From a checkpoint of a small multi-label audio tagger: 16100 steps.
Rows from block 2 of a small multi-label audio tagger, named by matrix and row number. Rows with one number belong to one channel. Each number is 50 + 10 x the weight over its row's rms, rounded and kept within 0 to 99. All counts start at 0.
After each channel's rows are labels from the 100 clips, of 14976, where the channel reaches its highest value: "responds to" is what is common among them; "loudest band" is the band of the loudest frequency at the time of the peak. Only what is clearly more common there than usual is listed. The data: simulated sounds of rotating machines with and without faults.
# convs0: first width-5 conv, stride 2 (model.blocks.2.convs.0.weight, 192x192x5, each kernel summed), inputs 0-191
# convs1: second width-5 conv (model.blocks.2.convs.1.weight, 192x192x5, transposed, each kernel summed), outputs 0-191

convs0.170:38 52 45 44 45 44 39 55 35 53 50 50 48 49 32 27 56 63 59 63 51 46 45 54 68 54 42 52 43 43 52 44 44 53 43 35 37 38 51 25 51 65 53 53 35 45 49 46 46 42 38 41 46 20 39 49 46 43 50 48 58 43 41 42 47 56 55 40 42 53 49 51 60 52 44 37 40 37 63 31 38 55 42 64 44 50 46 43 44 56 35 51 43 42 34 43 50 40 49 40 27 37 62 51 37 46 47 66 52 32 46 44 53 62 68 69 59 49 53 43 49 36 22 43 48 47 48 15 35 46 44 43 59 54 49 49 61 46 44 34 48 36 44 48 44 31 61 64 74 42 58 43 54 55 68 44 47 49 54 55 54 51 51 48 37 34 49 55 54 47 42 55 68 51 58 57 39 69 34 57 60 36 51 61 44 38 44 55 50 54 45 46
convs1.170:23 54 41 56 55 50 49 39 47 59 48 35 52 32 50 52 45 38 55 52 50 58 66 40 31 52 51 32 54 43 47 47 52 47 54 53 53 65 44 38 32 39 42 45 37 60 59 38 55 48 51 54 62 45 53 50 47 39 55 44 46 43 45 48 64 47 52 47 58 50 45 54 34 44 41 52 65 45 62 51 49 53 37 64 51 42 65 37 43 32 39 42 52 54 36 41 46 55 46 46 40 46 31 56 45 45 49 60 31 44 37 49 25 26 41 57 38 42 50 49 56 70 46 34 32 38 49 56 42 52 39 31 58 54 56 62 64 48 38 44 63 45 51 51 41 42 48 42 65 54 60 50 62 57 47 44 58 63 47 46 52 46 44 64 38 26 41 52 61 44 37 63 54 45 47 33 52 44 24 36 33 38 38 60 50 58 22 53 42 56 61 36
responds to: speed: fast; gearbox
loudest band: 1000 to 2000 Hz

convs0.3:33 54 40 41 45 36 43 65 37 55 48 48 42 50 48 52 27 52 43 36 43 42 53 38 51 44 34 50 32 48 54 42 55 49 36 49 54 51 39 48 57 38 46 46 58 56 54 47 38 30 49 48 44 50 47 52 58 45 48 51 52 51 37 53 47 34 60 36 63 29 41 62 46 49 42 39 47 63 32 48 49 65 45 48 40 63 57 49 71 62 55 52 42 43 37 55 05 55 55 53 40 54 58 50 48 49 51 55 46 60 50 64 70 40 50 22 42 59 57 45 48 52 43 11 53 38 66 59 49 52 49 47 49 52 44 61 56 66 54 45 53 39 62 45 56 54 72 43 51 32 37 66 47 53 51 44 61 30 56 59 46 56 49 56 36 56 43 54 50 55 40 45 48 66 59 52 48 58 40 47 52 45 53 53 40 51 49 48 49 28 69 53
convs1.3:57 50 16 76 25 47 69 35 46 44 39 45 49 45 35 34 54 50 45 60 31 48 58 31 57 41 62 56 53 49 31 45 42 51 52 35 37 53 59 41 29 56 53 45 66 54 60 62 50 53 50 30 53 58 55 56 52 40 44 40 46 45 45 53 38 64 46 47 48 39 43 37 54 38 57 50 62 38 53 24 45 58 56 52 62 46 47 26 50 51 49 35 58 49 63 56 57 51 60 39 52 56 51 44 51 54 44 42 56 38 57 46 42 49 36 34 60 51 44 72 45 62 59 47 28 35 59 53 59 45 42 46 46 46 46 52 50 53 40 49 58 58 41 51 49 52 54 55 62 58 40 35 44 35 59 55 52 57 26 53 54 36 41 46 43 56 32 34 67 60 50 43 51 51 43 54 52 46 49 56 27 50 47 55 66 51 56 32 50 63 58 55
responds to: speed: fast; gearbox; electric motor
loudest band: 1000 to 2000 Hz

convs0.87:51 57 63 48 46 56 63 72 54 56 51 42 27 47 58 49 52 42 54 33 46 21 49 54 57 55 69 47 54 51 45 47 49 48 46 58 52 52 64 44 51 52 49 66 66 34 47 53 46 49 34 56 59 49 47 75 37 48 28 37 46 54 53 41 32 49 34 55 48 38 24 46 60 43 40 49 49 53 40 24 52 49 62 42 49 41 41 47 45 34 09 40 48 39 32 36 53 52 26 60 55 44 43 46 46 42 35 57 59 38 62 66 46 54 40 39 60 54 51 56 49 48 47 46 52 51 52 34 48 53 48 42 36 43 47 40 47 42 40 58 54 66 60 31 52 48 57 67 50 38 46 43 51 50 54 41 50 28 43 48 30 47 36 63 42 48 56 49 54 58 49 33 53 54 49 42 48 59 45 58 51 46 32 48 47 42 51 48 55 45 49 52
convs1.87:52 71 56 62 51 42 64 54 41 26 44 52 52 44 58 50 48 62 47 51 50 49 42 36 35 58 46 61 24 68 50 63 47 45 45 54 35 61 48 53 53 53 54 59 52 53 48 62 38 47 46 57 65 55 52 51 47 54 47 58 51 34 40 57 55 60 48 60 67 64 57 45 58 53 28 54 59 43 41 38 63 51 49 50 42 45 51 53 53 65 40 61 58 49 45 43 57 44 46 42 36 55 48 52 52 46 56 57 06 51 39 50 45 45 54 57 63 58 52 64 53 57 40 54 40 53 41 55 75 51 45 82 50 59 55 58 58 53 54 52 39 52 35 43 67 51 42 42 55 47 69 48 56 39 53 24 51 46 63 53 51 56 54 54 60 37 67 48 40 63 37 53 60 64 55 50 37 48 47 55 51 26 44 71 32 55 38 39 37 63 51 50
responds to: gearbox; speed: slow
loudest band: 250 to 500 Hz

convs0.130:59 55 53 47 55 46 43 21 51 46 50 52 53 73 42 57 47 55 55 59 58 49 31 67 67 50 45 56 55 53 60 53 41 60 44 50 37 50 55 43 46 57 60 67 50 33 43 55 54 52 49 47 43 45 50 43 43 52 52 32 58 48 51 43 58 46 53 46 46 51 61 35 45 36 41 46 45 36 58 51 54 58 59 58 39 70 50 36 66 41 45 67 53 42 44 36 40 54 30 37 53 34 33 44 29 44 48 39 46 42 42 42 53 45 49 61 49 40 40 48 32 30 53 51 49 68 42 55 45 46 58 53 58 53 58 43 17 46 43 57 46 47 48 16 56 58 37 64 62 43 58 31 45 49 44 35 39 40 62 61 50 37 45 31 49 50 47 38 52 56 61 29 60 35 62 42 52 45 42 42 50 57 56 54 52 30 57 43 50 67 37 40
convs1.130:46 50 26 52 59 47 49 38 56 48 52 39 34 58 44 49 55 48 35 48 39 52 51 68 45 55 59 50 48 52 56 47 47 47 73 62 41 40 53 49 45 53 59 71 50 34 45 43 43 42 32 64 61 62 50 41 32 46 50 58 58 33 48 22 64 43 54 43 42 59 48 61 62 50 46 71 55 47 64 48 44 60 55 59 37 67 67 35 45 47 47 50 42 32 39 35 68 57 51 45 49 24 55 48 39 42 58 56 51 52 46 41 37 47 48 31 49 44 30 39 41 53 50 49 62 51 61 47 53 54 53 46 58 38 43 43 58 48 53 45 33 45 47 42 47 55 48 42 45 52 51 76 60 52 40 55 43 69 41 62 53 73 47 39 60 40 60 63 53 24 68 40 42 57 43 52 41 44 44 41 62 49 30 60 54 47 42 40 38 39 45 57
responds to: conveyor; electric motor
loudest band: 1000 to 2000 Hz

convs0.100:54 41 52 47 40 43 30 58 49 57 41 65 53 55 38 54 43 45 48 55 44 52 24 77 49 50 27 52 37 42 57 51 51 56 73 39 49 44 24 36 49 53 67 44 51 62 60 57 52 56 55 53 58 62 47 30 50 63 45 63 45 45 54 55 39 41 54 65 55 72 54 44 49 54 65 62 56 51 42 49 46 54 37 53 44 48 52 54 45 58 58 56 57 53 48 68 60 37 53 52 55 57 48 38 39 17 40 62 43 49 53 44 49 47 38 56 45 56 45 57 28 52 62 27 55 65 34 49 56 51 64 39 55 59 48 51 43 46 50 67 43 44 50 47 43 61 42 32 57 38 48 36 43 43 50 37 37 46 57 45 47 46 55 47 42 46 43 65 35 61 56 31 43 36 52 56 40 33 47 49 52 36 55 57 30 40 57 50 36 45 24 54
convs1.100:37 46 42 44 66 34 49 40 41 53 34 46 50 36 20 49 35 44 46 55 47 49 56 44 37 56 46 52 40 45 45 53 49 50 54 48 46 53 38 54 61 50 29 30 48 34 56 42 48 53 44 48 61 53 49 38 36 39 46 43 51 52 45 51 52 45 53 42 58 54 59 51 58 37 50 56 46 57 43 55 37 49 43 54 55 59 44 47 60 55 45 55 48 50 41 27 56 51 33 56 43 58 35 47 41 35 56 61 47 38 58 48 44 40 52 51 41 44 47 39 55 43 20 35 54 46 49 52 44 55 54 45 47 57 45 31 46 63 31 69 28 38 50 36 42 41 41 40 45 51 45 49 37 71 30 46 47 41 44 28 42 51 59 54 57 48 58 42 31 30 64 50 45 47 52 29 28 40 59 50 34 68 15 56 42 47 58 46 40 52 36 53
responds to: gearbox; electric motor
loudest band: 500 to 1000 Hz

convs0.44:29 40 32 54 43 39 57 53 52 54 54 39 33 29 57 58 29 56 39 59 49 51 51 44 65 58 24 55 43 58 62 46 61 47 55 47 55 39 35 47 29 50 47 40 45 57 56 49 47 62 30 50 57 57 67 36 44 47 38 54 32 25 43 51 50 45 41 42 57 50 37 56 50 60 66 59 46 57 55 53 40 52 57 37 55 54 55 52 54 51 39 49 38 48 54 41 26 68 43 40 56 53 50 48 58 41 58 49 33 49 55 41 62 41 47 32 51 55 27 48 37 35 51 52 38 52 46 50 49 51 56 54 48 48 47 65 55 54 48 49 45 22 47 45 46 46 49 47 57 31 46 36 50 29 47 28 37 27 65 42 56 61 47 46 44 51 43 52 44 58 62 31 52 46 45 60 51 34 47 53 27 44 41 38 54 63 51 48 55 30 45 53
convs1.44:36 37 56 58 42 41 44 45 47 61 33 44 55 42 48 46 37 67 49 62 52 53 15 39 53 41 34 49 52 49 45 54 55 56 52 52 48 49 47 55 60 40 53 38 47 60 40 36 77 49 54 44 38 59 64 55 55 57 62 37 41 39 34 36 41 48 37 37 34 44 49 58 48 43 46 45 54 55 48 58 23 60 39 42 40 53 43 48 53 73 45 40 43 51 48 51 41 48 47 55 39 49 30 56 42 38 40 56 45 47 46 26 68 56 42 55 47 15 60 56 44 41 28 46 30 42 43 33 45 54 51 38 39 31 56 44 53 54 43 50 58 51 40 52 47 47 45 59 40 57 45 45 35 63 40 35 60 62 41 47 52 59 45 55 40 65 41 57 39 46 57 54 57 45 55 31 43 36 48 60 42 47 40 52 49 61 51 50 61 48 38 40
responds to: gearbox; imbalance; electric motor
loudest band: 1000 to 2000 Hz

convs0.119:63 40 50 38 51 65 39 67 60 37 46 54 55 45 60 60 60 45 56 48 45 51 52 47 57 49 43 47 43 50 55 60 54 46 51 53 52 42 37 53 38 50 63 43 60 53 51 64 54 45 55 52 39 49 44 49 51 61 43 59 65 52 43 45 51 54 41 46 50 57 35 31 39 57 28 44 48 44 59 48 58 55 65 29 33 30 40 60 46 48 59 42 53 54 12 22 62 46 46 43 35 58 42 47 24 68 62 68 43 51 48 39 53 47 38 48 47 49 36 52 55 55 53 19 59 62 54 53 37 35 42 39 29 45 49 62 33 49 45 65 58 53 54 54 36 48 52 48 46 50 54 54 38 34 51 50 40 34 41 53 44 52 56 26 48 33 29 47 49 58 42 57 56 46 59 66 50 29 43 66 52 58 47 52 57 58 46 46 50 50 58 58
convs1.119:55 54 56 55 52 66 45 52 50 70 62 52 45 57 44 40 55 34 62 44 34 34 55 49 39 71 56 57 56 56 39 59 33 42 44 60 42 41 42 32 37 51 31 54 49 70 60 45 27 48 36 65 60 41 45 57 58 38 51 44 57 46 57 47 34 34 50 45 49 60 65 41 60 51 52 43 47 54 53 69 47 38 54 42 56 66 53 49 57 41 35 52 34 49 52 61 31 49 48 53 65 65 52 52 58 56 44 53 64 27 54 65 42 45 58 75 57 41 51 62 44 46 57 47 39 44 57 66 59 57 41 47 63 33 42 55 45 65 46 35 51 52 51 26 61 49 58 44 45 61 52 39 45 39 38 66 62 46 63 56 40 37 38 63 61 43 53 46 54 64 34 56 54 63 63 36 55 64 47 55 55 69 54 51 54 45 46 52 60 40 47 60
responds to: squeal; gearbox
loudest band: 1000 to 2000 Hz

convs0.6:50 50 44 48 54 65 50 62 55 41 44 52 57 47 57 75 47 61 55 34 52 49 62 26 52 47 43 40 48 51 46 56 56 72 58 54 52 57 62 65 55 33 57 34 66 59 46 46 72 38 55 65 60 40 58 47 59 48 42 41 57 31 49 53 59 47 41 59 48 31 55 51 59 53 49 51 50 59 31 53 44 44 24 43 57 36 52 42 65 49 44 47 71 80 22 41 32 46 60 52 58 49 49 30 48 59 42 56 54 40 44 62 55 43 50 39 55 38 52 53 50 38 52 51 60 49 58 42 63 46 39 28 36 36 58 57 52 52 58 54 20 50 52 51 41 27 34 49 53 61 57 62 59 50 33 59 40 56 49 56 48 57 47 59 49 56 43 46 50 51 48 52 42 46 34 47 53 52 39 29 45 49 42 58 41 42 52 50 40 60 52 53
convs1.6:54 62 45 46 48 50 50 45 45 56 39 44 53 47 49 54 42 53 49 39 61 40 61 59 42 49 39 45 35 44 55 43 55 53 55 34 58 38 43 51 48 52 42 45 50 25 42 40 56 72 53 64 47 31 38 44 50 55 54 46 61 47 67 57 61 44 53 47 33 49 36 45 61 56 47 34 33 33 49 51 61 39 42 61 46 64 53 60 55 42 54 52 56 41 47 54 23 49 56 61 46 53 41 58 46 54 41 54 55 54 50 43 18 54 50 29 43 44 50 44 45 55 49 62 57 45 51 36 47 41 52 44 28 50 31 45 54 51 37 39 34 51 22 56 67 56 53 47 41 53 59 34 47 38 67 44 36 41 28 55 30 57 42 41 61 57 54 57 49 33 61 23 58 68 53 60 59 38 53 45 37 58 47 45 48 39 31 52 58 66 46 48
responds to: speed: fast; gearbox; squeal
loudest band: 2000 to 4000 Hz

convs0.50:64 56 57 50 39 47 33 49 51 56 46 49 52 56 29 24 58 49 66 58 61 57 27 46 45 61 66 28 47 52 47 41 55 24 56 39 52 39 69 45 50 68 56 61 49 46 48 53 58 42 50 57 54 44 62 33 54 32 32 58 55 41 55 56 55 57 57 36 52 58 51 58 41 37 48 47 52 56 61 44 48 46 55 61 57 32 50 60 43 49 46 53 44 49 51 41 71 43 48 49 40 52 55 50 48 43 64 73 62 40 48 44 51 55 56 65 51 51 54 51 36 39 55 61 59 50 57 45 55 39 35 48 61 59 62 35 49 49 59 27 46 28 31 58 55 53 63 36 50 62 59 46 50 56 68 52 48 47 50 61 46 67 61 30 54 52 37 37 42 45 39 70 66 51 41 53 42 46 54 50 67 38 71 65 50 54 33 50 51 60 58 58
convs1.50:29 43 36 46 84 34 32 43 38 59 59 58 61 45 61 58 41 52 58 60 41 53 78 39 27 67 48 58 64 54 54 54 42 44 59 56 53 44 51 40 46 36 54 28 41 59 70 48 47 30 50 57 42 33 57 56 54 44 50 24 56 51 32 54 37 47 53 57 45 46 42 42 47 56 54 53 57 51 64 66 32 49 46 69 41 58 54 52 43 38 39 44 50 53 48 45 48 58 35 51 55 53 46 47 62 50 41 48 44 42 61 58 66 48 55 51 34 34 51 40 37 48 47 41 29 40 55 43 44 50 41 42 48 52 36 60 42 44 43 41 64 40 46 46 56 49 42 48 54 49 45 49 41 52 54 66 54 60 53 37 49 54 34 64 55 32 60 53 51 42 53 60 38 57 54 50 59 66 46 61 40 54 33 56 55 57 48 65 35 34 36 51
responds to: conveyor; squeal
loudest band: 1000 to 2000 Hz

convs0.33:55 50 64 54 55 34 62 60 58 44 49 47 45 44 47 54 40 56 51 57 57 46 45 23 45 59 47 54 41 34 31 09 56 52 46 21 54 50 41 45 46 58 61 56 47 72 64 28 62 54 37 54 45 46 65 56 47 49 49 49 41 42 61 27 44 54 43 49 40 40 34 59 58 63 35 44 39 60 47 63 51 64 56 51 51 46 61 50 54 29 49 45 55 72 65 50 46 63 19 57 58 37 55 48 50 46 50 47 54 39 52 49 57 49 56 48 46 56 51 48 53 40 44 51 28 42 35 47 50 55 56 33 54 62 46 50 58 60 18 54 50 43 47 40 46 60 46 45 62 39 37 57 50 53 59 50 52 45 63 61 50 49 56 49 35 49 55 25 33 40 56 43 36 56 43 48 45 52 53 51 49 50 42 43 47 45 44 49 42 45 47 56
convs1.33:54 43 52 59 51 47 46 39 52 59 43 50 48 49 49 54 44 63 41 46 44 56 59 65 53 48 57 51 52 52 53 50 54 54 22 47 47 52 38 44 44 61 44 58 44 49 44 47 57 53 52 54 37 60 49 50 55 50 56 55 54 25 51 45 50 57 39 42 53 37 54 50 67 55 51 56 50 47 53 49 49 62 52 55 50 51 00 50 55 60 42 49 52 29 48 61 45 64 50 46 56 58 50 50 63 40 65 45 52 46 58 43 55 68 53 47 43 54 55 47 46 47 56 59 38 55 52 50 52 47 44 46 50 54 58 46 50 47 55 39 57 47 45 48 50 03 50 51 49 55 51 44 54 42 60 52 49 55 39 63 65 37 38 57 60 50 54 55 48 43 45 59 43 52 45 57 43 54 63 33 53 38 52 46 52 51 48 51 44 50 53 58
responds to: state: faulty; air leak; rattle; machine: electric motor
loudest band: 1000 to 2000 Hz

convs0.52:50 34 53 58 62 40 35 62 41 46 60 54 60 54 43 49 64 52 53 54 53 49 42 55 30 51 57 34 58 38 56 55 55 60 48 37 47 40 66 44 43 58 57 39 57 52 51 52 47 61 54 57 37 51 46 36 37 53 48 53 60 58 46 46 55 17 51 41 48 43 65 27 53 28 10 50 29 60 64 65 58 32 53 65 42 43 54 39 58 51 61 49 50 58 64 53 51 42 42 50 46 46 51 53 32 53 50 52 48 28 47 58 42 56 60 51 45 50 68 58 48 43 53 60 56 53 63 58 32 49 42 46 59 51 41 41 57 34 35 38 50 36 59 49 52 39 39 44 55 54 52 50 53 43 42 45 60 42 61 50 54 45 38 41 48 36 55 33 39 28 40 61 56 54 69 31 54 48 52 48 51 57 46 24 55 53 30 53 49 43 43 52
convs1.52:54 32 43 33 49 46 33 51 42 55 56 37 30 49 45 55 42 50 47 28 49 34 50 37 47 60 35 43 63 60 47 33 32 41 57 65 53 51 32 64 47 49 50 50 45 52 40 36 47 47 53 42 43 52 40 48 43 51 54 41 46 49 42 18 27 41 43 68 45 50 40 52 50 48 43 72 62 46 51 65 38 74 50 49 47 48 50 46 42 38 67 45 35 39 56 25 48 47 54 49 53 41 51 52 40 51 38 37 48 44 53 58 41 41 24 50 45 44 46 39 47 68 54 39 55 46 34 44 41 54 36 51 41 45 44 43 51 53 58 39 52 54 57 38 30 59 49 67 41 42 52 47 66 59 39 41 47 51 57 47 48 38 65 58 52 42 48 57 56 41 67 45 43 42 47 38 39 29 56 53 51 66 65 40 65 53 40 44 42 58 34 58
responds to: conveyor; speed: slow; muffled (low-pass)
loudest band: 1000 to 2000 Hz; 500 to 1000 Hz

convs0.93:52 47 50 51 37 60 54 60 43 33 55 49 49 58 47 43 58 61 58 36 50 52 57 56 55 42 55 50 35 49 19 52 43 43 40 52 64 50 50 28 45 49 26 51 56 55 60 51 37 60 56 46 56 27 49 38 57 58 57 47 50 48 64 54 52 38 47 47 59 51 48 54 54 35 55 47 55 53 60 45 38 41 22 52 47 16 50 52 46 39 43 58 63 35 45 47 36 49 43 42 57 44 59 59 59 51 61 51 50 36 47 50 60 43 53 54 36 45 56 53 47 47 50 41 54 51 62 52 45 39 55 46 29 43 51 49 63 35 51 39 41 46 53 40 46 26 20 54 28 37 53 50 46 66 48 54 60 36 54 54 47 54 55 48 57 35 56 45 37 47 46 53 36 49 46 49 52 28 27 25 61 61 50 58 54 69 51 29 52 69 40 45
convs1.93:50 44 46 30 52 44 58 51 56 50 51 32 47 52 42 49 52 74 54 58 67 26 51 52 33 67 47 38 55 61 48 55 54 54 43 54 52 42 38 42 44 50 57 61 48 58 51 38 46 51 58 59 51 26 72 59 64 52 48 48 50 47 47 36 42 24 46 36 50 49 30 56 65 57 42 45 60 49 39 47 49 43 45 42 71 33 52 54 53 46 64 58 43 52 58 33 51 44 53 65 50 24 55 50 52 53 55 59 49 60 52 54 29 54 56 61 54 56 52 58 30 36 56 38 59 68 59 61 33 43 40 44 28 48 47 56 39 55 44 47 46 54 65 39 45 49 45 53 47 51 60 44 43 39 51 41 65 60 56 46 47 76 52 55 61 39 52 45 64 49 60 58 61 63 43 63 57 41 45 48 42 40 49 58 36 67 45 40 53 76 32 48
responds to: gearbox; speed: slow
loudest band: 250 to 500 Hz

convs0.41:63 54 51 47 47 33 41 37 43 35 48 58 60 63 45 64 66 47 49 44 50 50 49 45 19 73 52 23 48 43 64 50 60 44 54 49 37 51 44 51 50 63 65 42 56 32 55 62 43 56 43 59 36 43 56 54 41 49 67 43 45 55 59 38 59 53 41 29 51 59 47 53 39 15 53 45 57 46 59 47 60 50 58 55 42 66 47 50 69 42 40 54 54 34 35 30 29 41 50 52 50 42 46 62 36 59 51 57 56 42 44 42 41 53 41 64 50 43 65 50 37 33 49 69 45 41 52 49 38 53 59 44 58 46 50 49 46 59 45 56 56 40 53 50 43 52 44 48 30 53 47 37 52 56 36 42 57 35 73 47 35 55 41 33 56 63 49 45 44 50 60 50 69 38 64 63 46 53 64 49 49 56 58 44 54 39 37 33 47 53 46 50
convs1.41:47 53 50 59 53 46 47 37 46 62 63 42 47 57 48 54 40 37 55 39 50 53 69 45 43 52 38 49 52 52 52 51 39 49 67 51 60 44 40 50 51 43 50 72 49 40 35 48 30 32 45 63 41 68 46 55 35 40 50 46 59 64 36 29 47 47 50 59 51 33 45 48 56 61 46 72 52 33 63 47 44 71 46 67 48 60 45 67 41 42 59 61 18 44 34 33 52 58 51 39 39 32 61 53 40 48 42 46 43 50 28 53 55 48 35 33 35 44 48 33 50 53 55 45 59 48 54 26 45 59 55 46 62 53 40 50 54 41 51 51 47 54 40 41 44 41 71 62 43 30 42 55 68 58 40 60 44 59 36 38 46 69 57 50 59 45 63 36 47 42 45 39 42 60 57 50 53 33 53 65 61 51 58 44 49 48 46 55 39 51 57 39
responds to: conveyor; speed: slow; clipping; text has "clipped"
loudest band: 1000 to 2000 Hz

convs0.99:59 48 40 53 47 58 30 80 52 54 45 62 43 46 54 43 66 42 53 41 47 38 52 40 57 40 47 42 40 49 29 49 49 54 60 45 51 51 43 54 48 42 39 51 56 42 57 50 52 46 60 40 45 48 50 43 48 54 55 63 47 57 32 42 50 36 45 34 72 54 65 48 43 15 31 45 47 31 37 58 46 48 50 46 53 40 52 42 53 42 62 47 52 45 59 42 58 37 44 63 31 15 50 53 45 57 61 42 62 47 50 58 63 51 47 46 46 46 40 45 50 37 54 53 59 50 65 57 54 43 21 54 66 50 56 44 50 50 66 43 42 23 45 51 45 58 49 24 36 45 56 45 53 52 52 51 55 38 60 56 53 75 45 36 48 54 33 39 44 35 40 51 49 58 45 30 52 35 50 50 66 55 49 54 56 58 47 38 46 58 59 56
convs1.99:54 35 38 38 70 56 49 55 49 86 47 39 52 44 36 44 37 60 41 34 59 60 41 45 45 51 55 51 51 67 54 37 39 37 48 57 53 50 42 47 40 51 79 42 39 60 44 40 53 63 44 57 71 48 54 54 45 44 42 47 45 50 55 50 31 41 42 48 51 43 39 52 38 47 30 67 52 51 38 58 44 45 38 51 43 39 42 47 52 30 62 44 59 36 44 42 41 50 37 48 43 61 53 41 58 47 29 66 57 54 33 47 49 43 33 50 36 32 61 47 48 51 57 49 59 46 48 49 52 41 38 63 41 38 47 47 51 56 69 49 55 62 37 53 54 46 58 51 48 57 41 40 39 61 57 39 57 59 49 53 45 74 46 59 49 48 21 35 52 55 67 51 47 56 46 39 41 59 50 53 40 71 50 61 29 60 52 35 49 42 64 60
responds to: conveyor; speed: slow
loudest band: 1000 to 2000 Hz

convs0.113:41 47 48 55 57 51 52 44 53 49 38 68 52 47 43 58 37 33 53 35 56 52 45 33 16 48 47 06 50 43 21 50 48 42 49 43 56 48 50 36 39 46 38 53 52 48 46 45 58 37 47 49 52 40 46 34 39 45 47 57 39 43 42 58 61 44 53 44 55 21 38 58 39 50 48 34 46 40 38 58 53 41 48 46 58 35 46 36 48 63 46 55 61 60 58 55 18 42 49 53 55 56 52 58 63 42 52 31 40 31 36 34 53 55 48 42 50 56 55 48 49 50 46 51 40 33 56 46 26 45 49 31 44 40 43 39 43 46 58 50 51 45 46 55 54 32 42 48 43 52 53 57 50 51 41 37 61 58 61 40 48 55 43 49 45 45 47 53 47 52 49 54 51 56 22 31 46 53 51 26 52 38 50 40 58 41 53 41 47 47 50 45
convs1.113:64 36 50 52 35 56 30 50 38 41 41 67 32 52 54 61 54 56 51 48 85 40 56 79 53 54 52 73 51 62 48 43 53 61 40 54 72 39 35 48 53 41 43 47 50 55 52 41 61 56 71 63 56 46 50 52 51 57 59 35 36 55 57 44 38 40 41 43 49 53 43 51 26 58 39 50 53 52 40 46 56 38 53 52 52 66 57 61 50 44 62 50 50 27 62 50 47 49 51 59 36 48 44 57 56 53 45 26 50 66 40 57 50 59 51 56 47 68 36 40 41 58 63 47 63 57 42 70 24 39 40 45 37 52 57 53 44 56 45 35 44 51 57 54 55 58 62 65 42 50 50 53 47 53 61 46 50 54 44 51 50 38 62 58 56 59 37 41 60 56 54 31 50 49 52 38 51 38 50 44 56 54 71 26 48 44 61 44 59 53 50 60
responds to: state: faulty; bearing knock; conveyor
loudest band: 2000 to 4000 Hz

convs0.49:43 48 65 44 51 60 50 42 47 42 61 55 42 54 54 42 25 63 52 48 39 58 46 19 44 48 50 40 31 22 61 16 46 42 49 36 52 61 55 59 58 41 61 46 48 55 56 44 59 56 52 56 56 53 58 62 60 46 47 46 48 41 45 58 39 44 61 48 49 37 40 53 57 60 36 51 56 59 49 48 47 39 54 60 45 36 58 50 44 55 50 52 57 58 55 54 45 47 53 42 49 53 48 39 32 54 54 60 58 42 58 53 48 54 43 50 49 40 54 35 51 53 49 53 39 50 19 42 56 45 58 40 45 53 38 47 64 45 45 29 43 46 50 39 37 34 50 60 47 52 56 48 43 53 54 64 50 55 56 39 58 49 56 55 32 43 51 40 50 30 57 57 32 33 48 47 29 47 40 42 62 45 47 43 59 38 45 44 04 47 65 32
convs1.49:67 71 59 50 48 57 34 41 44 52 52 32 45 55 52 64 52 51 63 51 49 46 47 52 58 52 54 40 42 58 53 44 50 56 17 40 46 35 45 55 48 46 42 54 61 48 54 39 56 56 59 56 51 53 63 49 66 49 49 23 48 21 48 46 67 47 25 55 51 47 70 62 63 44 54 45 58 48 27 53 45 33 57 30 66 71 14 47 64 47 51 56 60 20 45 47 54 49 56 52 55 52 48 49 45 31 40 60 58 50 50 32 42 50 52 49 41 59 49 54 59 46 55 49 48 59 39 61 49 57 55 46 53 57 48 51 46 46 48 57 63 47 45 43 47 26 50 51 49 45 34 43 42 48 64 41 49 45 34 42 54 42 54 62 61 50 61 49 57 58 47 50 41 58 64 63 56 47 68 57 43 42 55 54 38 41 46 52 47 68 35 46
responds to: gearbox; speed: slow
loudest band: 250 to 500 Hz